config.toml
image_size = 16
levels_per_channel = 4
arch = "transformer_decoder"
norm = "layernorm"
mlp_ratio = 6
parallel_block = false
tie_embeddings = true
init = "kaiming_normal"
optimizer = "normuon"
momentum = 0.95
nesterov = true
orthogonalizer = "newton_schulz_5"
lr_schedule = "cosine"
Rows from block 7 of a small autoregressive pixel model, named by matrix and row number. Rows with one number belong to one neuron. Each number is 500 + 50 x the weight over its row's rms, rounded and kept within 0 to 999. All counts start at 0. Numbers have three digits each.
After each neuron's rows are labels from the 100 images, of 14976, where the neuron reaches its highest value: "top examples" is what is common among them. Only what is clearly more common there than usual is listed. The data: small renderings of single solids in any pose.
# fc1: MLP up (model.blocks.7.mlp.fc1.weight, 1536x256), inputs 128-191
# fc2: MLP down (model.blocks.7.mlp.fc2.weight, 256x1536, transposed), outputs 128-191

fc1.234:544513434397565550482458409590493471554462445516454489464561444468455614485532548356475526470600484449505449553580433541448531508553474508541485495516519517566450534338506595468442472461468553
fc2.234:514544552539452421428559676452521594504550473565623472517526432460502467502498483557474493454393515558449489482418490505526518498468529479443510551513482480417460466620528451458576519468487418
top examples: pink

fc1.315:564501457520465422525543444526561477459458545508537434492494603469522563486494460451500390447533492413510466467559480582464521500523481597471443495451561401489563535441412473448493426451488575
fc2.315:511480493499535584495457543358471511543496508427522551463514482579550480499589578554587564637507526526522557539435414544469502578544594485612553543497497622500445475483588558475461507505460500
top examples: blue

fc1.676:517521516604481452464591423511524449453556509487487541530428454448497503460548448450628574608436561521545500550477515550489510432510495440497502403516466433533481507488455471516422460500500494
fc2.676:500412472541552479529460463425467456424462423472535492478493562490451553503406535588506504475517490493493490483480491428521409419576514511537562450507462544531530433543503553489579527513494568
top examples: white; grey

fc1.442:511591537530538550524567484581496435507489460515470561491470440562363466447470486481570457576597444518420423435453545459542466427476463460487613474515440489524492434422505558471557511591546442
fc2.442:443502491494542470429497522442537472570530533464471564402477445514554489539483404459521491465483549495447606616511559551496633550464473571463525480548472507495402569557512451462461550464472589
top examples: metallic; pink; purple

fc1.714:497471574511579529422493504544533532540464573531488533555591501527501519482423498416482565576496520598540457473530426501409536536326488496517462492438450470500503471546564493534569486655468502
fc2.714:491452445462457492489613521466486508434521391506602401435411523479505506557488508524471437418433470469502433444540584494463540332607506511470507536544492586523469522509452462480484500386546534
top examples: red

fc1.302:460469499537438512453486452476524452440507603530435376564551447503511472528493538422533626397429455521540569533484383507553403516520532519536587646485487502447540432365458489491592527488496411
fc2.302:506492470587426521537594521506474610539534441577540523477486514553581497520456436597536540500601486486536543471478548413476394469464498435432496496530477560442475580458445550558529372544513533
top examples: spring; green

fc1.369:534417546512483472517453452484401489509479424494452501605349518486497480476563478446473526485471438495493498476485549487514524477511544504472508495525473491520523516568562495535432515476530560
fc2.369:603478484441588548497465588470472500496411561501465517476607466494509462552569552467520478426492453441483407515534468486548481436508531545503501557525545583470384464539440502515633518544401403
top examples: yellow

fc1.659:427519502570581530567563531534512460616444527498527542509549476510558491488476596486452495508537442494552588519419612562564554484421504451468590465460430496504504492518561471402578533500500549
fc2.659:565529518452481497505450464489492530453500567517428469484519469500531520429484520507554474457527450446476461485487460484439473433541560495490542540532608549509475514578520445539423518402433494
top examples: black

fc1.283:390519529521591582550494413511494424480458409455496457481446451533513538518471558439492600465455532488532465393435469432482513494513515448454469510449500522520420522552492579459531532469510579
fc2.283:474467478494440454463500491505480604506557590447604519466623501514410583478474442529486440544432446506436464550550471520515540511472454565455493486545491508499515524493537466591577449526516512
top examples: metallic; orange

fc1.64:556474567501392487511549512448497390542492554426441474474531540544503581413565570538599493474579512542409551483437479543482621588484542445476518552445500470501560562616544504410569501574455450
fc2.64:491493452530439515471488534584527520519480420481463516522468472511520423594496524575481577365544487440483474503557489449408423543506452513467530543513506527512565471501442529584546511446439468
top examples: yellow

fc1.165:468481488665474539458485584529442511486526456480444497506433456545520476538533489509503474504512451393581523525510488573526567575479510467604394526583609524568529488484475503466533500574489558
fc2.165:511466515387566462579426374471525563453555440465503507578555408530474528435414448487421482643482564524417562511553552532499522412554550511468479437474365480458442462421513485489566423478417503
top examples: blue

fc1.11:472442483514524512548576582500473520452484484507481581483411454575571566548444537468520442465516534464503494593580452478488440503508459451485588467561552533554533639530507453530548428550518512
fc2.11:556493551449555523437445483450488456509521478496513450486592494477461491521475440536511456523527497494608494432536469595504524535580506581482498501532476502372468459494507500499465424561576519
top examples: striped; pink

fc1.290:504435554518523555506622463454542505399482454535610460409456555461450467503512443396493458435488551532465443466442466516500454614492497526461508433484540511436416455482474428486526433581471526
fc2.290:453552519516436457492415529541490437573524434462436457467554556513512499509504567491543528475455456454493559599536503470456495505550474427416450532500456504551560525474482554520450632450596505
top examples: light from: behind the camera; teal; yellow

fc1.701:531485567540426555492495463552510534492498440561507460589497487528473568392454474556500579472448473515523481496508562439403549554520467361461528453411460563458474477555535366491518515514581445
fc2.701:504487516551364555460550516470412500512533527554507483588460555448566507508451368494497536559585495504506539512530509618519477483539419557520565432379582518497538526473453482478431491497440534
top examples: light from: behind the camera; white

fc1.484:507491433555540489390536428558431501540415572517488522498522482531507559596448621472522533495462552499509505422515523452510579567501523488544409480429432479430537428604486498519484483550487517
fc2.484:502521425488558524529519530570493519471508524534507504515489472548426465409510453468478475494519375408458452561478519533478497457509400479496497520503515550475446609411510486491553417530438500
top examples: green

fc1.188:495529456497427641465585459467544480448529523606513525498484442432549479491534445496491527465436404512463458533588550542492517433529557546550504516553476401560495472450527527562502498492512492
fc2.188:495517492474513486485436541479508587600485476284491498532504496583527513460526476425468457478495535512562483407453433531471536415492469549487456524425579596503468529486496450416508562550532474
top examples: spring; cube frame

fc1.75:447494440521609518528510516566523587588545482443510601567606442509498450528412528489503534451436523443469514492597406518500550627523480539580497635500472490530516508495493612468527431471425531
fc2.75:486492535559456497518516467472486427392431533531489448441411525478488497431574552572519452512559437456614524525448581519550418358435483421435500398540470513513436516468473364491519543550587465
top examples: purple

fc1.683:485487601585474534446444549529486471513519500408484568512527501547575586469423585423487435533510610354550541507564526392534581506555439538564581509483610525534497560475500463498561533526517538
fc2.683:453500415484384506501552507496352475501573521573531466533407517538570440574401448489475469548563536405442489560550547519474520551476420482497566495502581459567530546482487453514510428461433477
top examples: metallic; blue

fc1.531:556526444490519527456497506503505569487564500574609479460343526526525518502514525476466421567426521353489456502476523454511482592414553541468465439425471517500402498513479436529449543454434448
fc2.531:512469590501608432541474554515507520510378461490438549545587512457510409515555478458555596440520467616426562469550515569473494460611497533531436442522553475515497497457569520576595446521445443
top examples: pink

fc1.429:534450512484457562475512456513455433401461460461585476429506506496481568528537479562529511354531508539503513506511535528484465601475546512458497520502557558491412451513477519558398461489524449
fc2.429:442534513526475431626444497542513531562511501494462551525520501499501467425415497416573463535441464434538476527452474502451469524487521474545506449514496384528487540472424465529504496458495502
top examples: red

fc1.346:494504502562518474431435552512506522561415515505498676441511527420465478517545441481487481610539505539513532536471498497470523517423565564599507479506422534530512522473455555513532445503569456
fc2.346:490493479519425453565581591488511456510557454473445454505506509511453543520458439549508519479532524474484456552477460541580530516571405479503577513582427465420453450536446485394579519540469521
top examples: plain; sphere; yellow

fc1.268:568460501525480544502359527508477418555473431502513496570517575569522483573466546505515426454420539548440467418514551546465491579517475527478474515464518545551480514477500458491562557538532505
fc2.268:545498490456511432487517400547445565556527507479482525418520500528445540400520479533499561535568464483464552498517495435515424424493520470467507471510538414615526496597506422426474484434537492
top examples: metallic; red; sphere

fc1.46:503545550421484512500561500413478480507521553442364514530494437512498498445502508526531483470512504461532448453455499454497454554547512482459547512415578489484525463539422455510497439514473481
fc2.46:469455483521485510488579508508547512536478548505585614483402528485470510463452502570473451547497534542552564589423442490533626481522387452485430419420520516623415539470493527517519465532502603
top examples: brown

fc1.233:538337449478510517393493467504520549448416473410433491521526519482540562539471522431493544476420508533506547543447456464569486573531534456409527432570559485523511524527500453526552507533567473
fc2.233:472597479453496445595517470532528544510519483483532457440484495557454396501472491544538535485417518396586520496530424466531549418482428476467520521562540497456499458522517541498581489468408531
top examples: blue; yellow

fc1.9:506495505601488517590532543479548544539470391470468432492639463447455467535499483527472534559499509513562474504406461506511504506562505512397488562466457474436498527507570575486539397554566512
fc2.9:488533452506592504404397487534452514457523595543488530468492423543538564444569548645531569503435508488613419522630501475442465497462512490523475465493564538524521501518490492550500480502478452
top examples: orange; yellow

fc1.540:597516591485465410494466525483465468492501493471512555486466529450438492587597540474505454579494677546545547460505485537502512484448556464461411560455539530468559464545482354522411473485529485
fc2.540:467509468586538574498592417463551541504474478550471427480492439609512502466395554519500535421459388425485470473489491506501511485588425489548583453526509567493472569514476530514478571464482513
top examples: orange

fc1.3:534484504580539497498448550504498533484462450471535598461499553428576463500492505474449410584455473485472461543422443463432553582419490512574513491538487555456510523475521549347567421500466524
fc2.3:468493436430453484550548569530503550512425525434351426546469479542407505481474478521567552410530523559561574416553511586538427512581529415495485509349487444471469528481554504595512534558466542
top examples: yellow

fc1.502:454482447406390555504496491494459477519449483457563507500499397574530470520507532553508494512503639601660483599478594575543554481512534468435510478425547471433522556495545496489453533553513445
fc2.502:518453536449483446540453505572415634512526493519536483516492565464519504486522410463442553394446482569452495459541442540458482484543515562554566414634499564562542495497427565412566503626469554
top examples: purple

fc1.360:494373472473517554495478499559540488531434498490495458528503554514304440521461458546425532544525520444488493508601430471525391527481483397550446469522520535474510479534525507511621561476551529
fc2.360:507603415532476516549457491409490450545522471563476515497549511560622470458492583466607526485487462497533440504488581544509533489480534532506551443514459538440462531401520497419427495580355475
top examples: sphere

fc1.47:496489443454502515546530459544554456466518539548502476536444463456509542426573398458549456527460418459447494425482566528372597514493397419563452505517516544428459516511416403492500506533480494
fc2.47:473408493479574518427472598466432479500462535535442443514589446547502582576469598593466549476524554502515493479493480442570456591575577552450507523528415505493523492523550520468526458522440556
top examples: brown

fc1.318:528489563526507483488494429498541512468494470568550510595417541517534565465500525531430487516502417522528530432543484569604556451542446478455495478503477547555456461494460482500523479518513485
fc2.318:511485576453481492505459555534564537550586549498448448461528528631354404547553492506572489508485512507456428492523502538519451469471473598504533478529424452454448599489504507497507541457563498
top examples: purple; pink

fc1.718:488507557594544524584470474581535474567520425594504503579469475491435449420490526548595544461449567507420509485514544475554520505484559545527502559431440467519399585426483538575526451462630537
fc2.718:499525538460464519489522517537457554477428608446430462433543541470533583522506545469388545523506453416524454529490597499466528496512460401374444486608550491511625418521536439421415498456452486
top examples: blue

fc1.375:537481439471499512496508457512511476505578429508472540614487523569575435503497581458578492552449396459588475503518619414472488520596544542490483490455486487425484485471519449559450498441506606
fc2.375:598611505484535501450495508568491464566489587470506468486522537514401478450521439508429443463520530504490450484485462628575488601558470486510571504573528548566548548541491565512513537464466400
top examples: grey; white

fc1.19:512512404520434500535550548504452538531525455430489381464462477484445592535499554523475617508524568541597507479411489508482556481442594488527485548475447498465577484509531571494502488533514527
fc2.19:522463586513510486566519410498523477420487518527541524523482536566542435463472442491528354502546421472442493536561494507475459539534439522487468497523493448544385506532481450454553462520524485
top examples: white

fc1.393:443453452482499503526451447557549621484490396415478456442464535422512513471481474527454507494508518482527625485530504572562552441422427522574526525502500470496486479488537457494446508503434550
fc2.393:563571512511506549505505519509500369491515591590406633534463389568506579496468556506509471506458490485535412538416516427496499512511549449517468480486555536474468509463466535534606520429547380
top examples: blue

fc1.611:538469514484456529446518556457493502557445478477562545512345512481512484530492460469447491522569563508475423540448535492481511497479451451481450474560475502492412497549585493514506461595475515
fc2.611:446576503501596418529452470490453562508470493610436543418590479495568575424466471462530536533476476512499560443488565503490511435546496573483479527510506440608518458483519477427558551467500430
top examples: teal

fc1.753:519511549512524487431518458474516565527576564438561480509602598420509400495606569484549482488521620588493550418544486564461519482489529429483486533538578485468491537555471449372533498506545499
fc2.753:435520456475678503478448474464477556455507448513498593441566539525495616484442423537552502542492499446437410551424458411495505511488494533444521455518465547551430558448488538556582429630497477
top examples: black

fc1.749:478488431487550433507529497548530537360413523518582492389503375480524495430481445500408643509524477474554568506488493480520530590542568447538567459531455522475483491491512509643499501587521463
fc2.749:481516546519455542441557565551496501557525498486364474564561524542426493579488576513576408563420418507498423463503551518534459398458487505484435489555476448463596465523477496492455507407549543
top examples: white

fc1.168:513535494538475422496617541427617511409404431461451539533415428512502440534327501490538592468503522512511428567512508551516475479449464519480549516516471486479406543571488495540452473576447509
fc2.168:561424502489378484496575570491367449518564446539474492543493484424534551499463520543421524486571592487458554539533624466541482561559477418463509449541505427573532545516489408475564399471525564
top examples: striped

fc1.367:495515548488447519586458522496438512656576372560532532495527422514523483479502481521526465581485509485442442475571538550535427439530537484530395519498437522527619490595488484486530555571527555
fc2.367:456512471553410506504514652467480490596512483494470556415498547510551502524441420510508546457499508563477458629594579525459554528440489438438593520497569542401537529540433433510551470446553468
top examples: yellow

fc1.241:527438490463484509401520517416569526460512486423581473483498525501455480558483541513511517491583454490480551447561447501623419499470493505508560477454393517459465608455514436563516444489496502
fc2.241:429582450501535535633503558546511521480467482443472455516580567493470496410510551482494488390542479445479510574479483498444501491558496501492500490513506583460456432553650459470477526484440523
top examples: pink

fc1.225:503532531447426531429408442465424559464530520569505462536474513442550471442541428527474447484472464492458535611522598490586398506372460394543493491515528544505490564549602431548487543585525422
fc2.225:527488547557543590575418526567468438440451488383512593591553453494426478544561449466571486479506578588566554408501481606475517496563514488488570576547473421394527492436405550410506479510481586
top examples: purple

fc1.449:504510531528492534472485557514556500482536429515555492474544584507526559570584474399480530418484470511485500469523589516551394510559430449440611494442475536506513417403455481434614498489423446
fc2.449:525445541573439496486516506596593526416516521509492576470588453482465520488436558481453489452438439421518516487532550513479541443476457497473521471461429432526549464556528487589435531676544500
top examples: white

fc1.563:493470522409483469396604508494445604472516458535509434559484458502661508598461493410470462489508462511529506433503452485390499442453473434463528499524518546481408550542535541527565478515494490
fc2.563:460501462552536467510476507547525458495413494492473590473451536452398450524615574602477519538492562437444439548474532433510530541538548558521385489497451539455585478448490522457443452453499474
top examples: teal

fc1.583:474400513518504486515519426596479467526525483496453487436568588512430669506502529527486477417552526522501515506447540413492517562492531584438579605541499480579455473445544484495566481574442498
fc2.583:477428448496518496537471501448488458611649488475524548512542468488490633475459452453423538469590486537500516544487495461453547467497494469592608482536544442534512600513425516476510487458516550
top examples: metallic; plain; sphere

fc1.222:602517456536484485432507556589532474469512530478542514439517421478572462517539652471509528418453518494455544424489474471500548598470429503478444413486562499490417473500460533420484396591464521
fc2.222:558521528537551551631536533478504569510545446396491502503484524483566461515471496499580553514534466486502471542497509552508446413533500492501573533580438589462497555529472451551435612362517429
top examples: blue

fc1.28:490563478510468510417575538518565519614480463536447498527427563564478415421561512552597597494590471533505527434466556463540590514509478464484450516490526413516520499538544544629623543504524445
fc2.28:553517514472517603507486424472514458486514498456552516523490446553541497500452515452483442507388485455440455523595479461485454438564484565558473483489473566513517549438457470453410472508511489
top examples: black

fc1.589:442589506502473443467481561485527536530441576543521538550532436434354532588502511530551427531561446542558544521608551514455421569570457551528528521382527471474476501431435466533452462520527380
fc2.589:462588509514435491472557498525539443483523453525492512451541516472416486495364518562562523502531494510396468516422487445515611456440533439533519502628413579518601511514483500458504536468518521
top examples: purple

fc1.432:467418525495614442554556575529546519528540544474570507430472510552476481469530432545482526478543517443481533473504422500412491585426523453601567491531516529499522587437530446358465382410485477
fc2.432:544448500482515509412442478523480476497504524593405502589523500501418496454545607508493416482497567424590520548556542473529568402559474512480456501464457524553522464551425588511548569561436539
top examples: metallic; brown

fc1.292:523437550500546556454478485486550503560403449486521495537460542402631512440411546484521462537598514417529343493530557483479516492493471502535492563596513549558557535439516502464507430512453530
fc2.292:466583525477462479513583609503449459481567521558450400474584467478430557540532511502523541486468599581444558492536433520487529518429513460477494527489462442510424465540421522566499543540597514
top examples: red

fc1.252:423396468555551535445513497455473507563516533475509593472479492568502450527390623463551471573413544547486460448419469515509449562478432591556482536613562533516490492506567511555592423488535449
fc2.252:511580564421502456456541504507488464488500449500537480452556531468460469557597429552450509470532444432477450583556536524472473455502543397393536471456458456415467493527422414528370575540463513
top examples: red

fc1.141:570550436533415507482588515493471508481464491529474446522550522543468502529493475504469504464503429495533413474553498450509535564494508509563530492396514478478557546517527499489464627430527480
fc2.141:480592460474442550560515464443402471545477408414455407427564492485496492522475431455517443561508622489496534545549449522423493509564438545539564572502487543517556542501506462476507391546516494
top examples: light from: behind the camera; green

fc1.736:452505435494524457488573457501638519467524519468393408483561598448467486479496442457483471398581501461543483472470586448511568554496497523514563581584609565436631550443532417527575504540466604
fc2.736:468481544411428485534480532480426536500511473421488537439494406447441509521505526458601501499455568474498428399512432516548503475470487488531413478498484629480527531468390491468546530443536411
top examples: green

fc1.577:567546458423563543436514563509587526453584551547506470486438478495498422403491490462490422547502552588469493503475485465516480473520471421504398449584508435534535435407528431495527482508573482
fc2.577:497478485489455481480450569492429458453436447507555482497557530525460543524446447618522434466557491532498536526439527505551538530486538594532545542434488598591388516558500513498501531531425524
top examples: green

fc1.105:480498493571494569393547507585546503449519545462471478544501469632454467485513554572515580480475488564395561565522524554513487540574423552436545538465603519550519463445513540576434505478433536
fc2.105:530429488378525539565529498443512518461489478472593498464472451473545556482448503515540433542554502433512442550425539495558483439442480536506526566590432504502499392520459547415539465484436507
top examples: orange

fc1.748:525491530498526518486424463577502568505457502581595540519475528437527496646488515586506530516499551463539526511406515475545510476528483516533544525435541527416558579397488463593521554527536550
fc2.748:489550537512463514530500575385470491477515463499600481470508563516516539540488519455466477440524516531485555454488458438504444489521488504483566493547533517527537493582470363400491466487457562
top examples: plain; sphere

fc1.63:448495588498513468567486461404508452584447506526521518563449567419463548421516499563430525513506529476569499495490479484493584506370547495508413489521480578529529502470500528586476450428579543
fc2.63:435527443536521596510528536525454583433573495576571447423457464549430470543545554417563520532530529493502521459472468563537492442555361487489536480530541473527411475542554529495598614564493487
top examples: red

fc1.171:486460532340517394465588484472527533417484486571608443468427466557548474498485529456531536508386386518488488519491505508363466464414439495549580450539558577430469592461557563547544469481501485
fc2.171:475483440629520566470415507511485543507439507413413520553517513488519475482562461447487515515519561507552523462521422496489459505540556503523464507520444427599507489557469471470437596532533546
top examples: yellow

fc1.230:488467584548516411509500497449560438539537482486524480467522541492457505542528518507470535378410486487584537528533475473529434540487495446507435522519498537464435475467498531522462498411550509
fc2.230:487508500425464504597518496564431454422452621423529448452448506454461505587474553561487522518570536450529418533553420553464506518491474480445474500531566535533577494430497531568406614531484491
top examples: red

fc1.214:505449524562542471536425490448471588516519484507442480482489456459445456540474516625478573456488518429518504423460549529441409508394427442526400498511496498499557446460536478467480406541491499
fc2.214:464455440497504483459536500556514421473528528545498479556483414394598512541480403491509450514541473526503499436559605499430528518523572521496596507548588436592501516527457520514441519501506496
top examples: sphere

fc1.264:573551456507413480389460493561447435394485434500470519427590488528527579491465487444526506570497539547497431545522452513433522491612503535429505519557505492505564475401567500447541467460453592
fc2.264:432497486486529449550498455449580537571468520459526481567471467530478504492512528541545499527462532489550546447534492531515505544439508532542542547421520583524419547530403471539457522519573451
top examples: red; blue

fc1.174:465473537493521534432450458545572540532538575510483527478499422457491407475450587454486472569551468504476610478480408476557519427477593386488524472573534453478543445608396530487491537432413472
fc2.174:497602499524430548554513561515450469447470446465478545450491540573456477473551450619460519399470469519536455488487533523409518600474478587546511510487382500439488510509565470499530419512552522
top examples: green

fc1.712:544506518508447478563460404472500499488493538439490479527460490477491515464513427519591491444542524537483515583552606473517566506458521447495459505484473385472435542548423360458586593523501546
fc2.712:433540502420506543516521388438489524479618533416622609492481419401517474490470547492544460480564525528510465484417452475478429405529590554562555580528490587580605580449541565512418498477582465
top examples: finish: metallic; light from: behind the camera; red; sphere

fc1.586:457485442533573455442403511481449578510424535485482519516498584460497478518386433547434372547479495500512525554489514575497572491502490618510461523534614502541487388509544417572527584582494485
fc2.586:557419514479518530412552414640517466567516478537517546488528477500485554530469462494508538427460494456423595432498491519393491478592425552573534471611530468643403474499520538420585395496531464
top examples: blue; brown

fc1.357:573615534507524512454544485562447496460566515540466501519445468508523431523529475532417518521516439512473563528529569495400532499460467537563463508492568466478547435531546559498414520570523519
fc2.357:545350464540513493571503478367549459526405440482526567450511438492537489536530515482567427463534532410560432491491381515606453643579540487522503532484502512474503599538432497493534396447471472
top examples: pink

fc1.194:460420514495497443642469509560506520530515515479590507454500543525514468393505492629453454549596590527522544415454516480493441424470400439462525460479518505487455548515453491471513403530555518
fc2.194:563448477527418504495559527560448458467464573436465558532529453468497528481477490417530501538519480516514581466515506528478452550585410509453577570476579466474486569469446438422491506504606488
top examples: metallic; sphere

fc1.379:504530469611461493444494601511466534570492548501506594624478477545415470562444536476452454490571480555449445518464533587567390531540488433461532536466527518517515468586513390583535479477500532
fc2.379:455460470586493514448597515503443486468601485417475509445532440479542600523462446481531485527439478529477582391531492467461450460544473491510512427566485501508465549461440529491595447546533462
top examples: cube frame; green; spring

fc1.341:554495534516456455516467386459490499538490486532461493571429540473566496456468486502534425527509464464484442503502527531489481491562490509495548458576547517568476549510469454516490527588562514
fc2.341:483461554431603532534529507544454495458559440538499609452495401483598472510466512377494534453436580504519596511466513430523477456525495475537578549504505524550488573564531470537467520487589519
top examples: finish: metallic; light from: behind the camera; red; sphere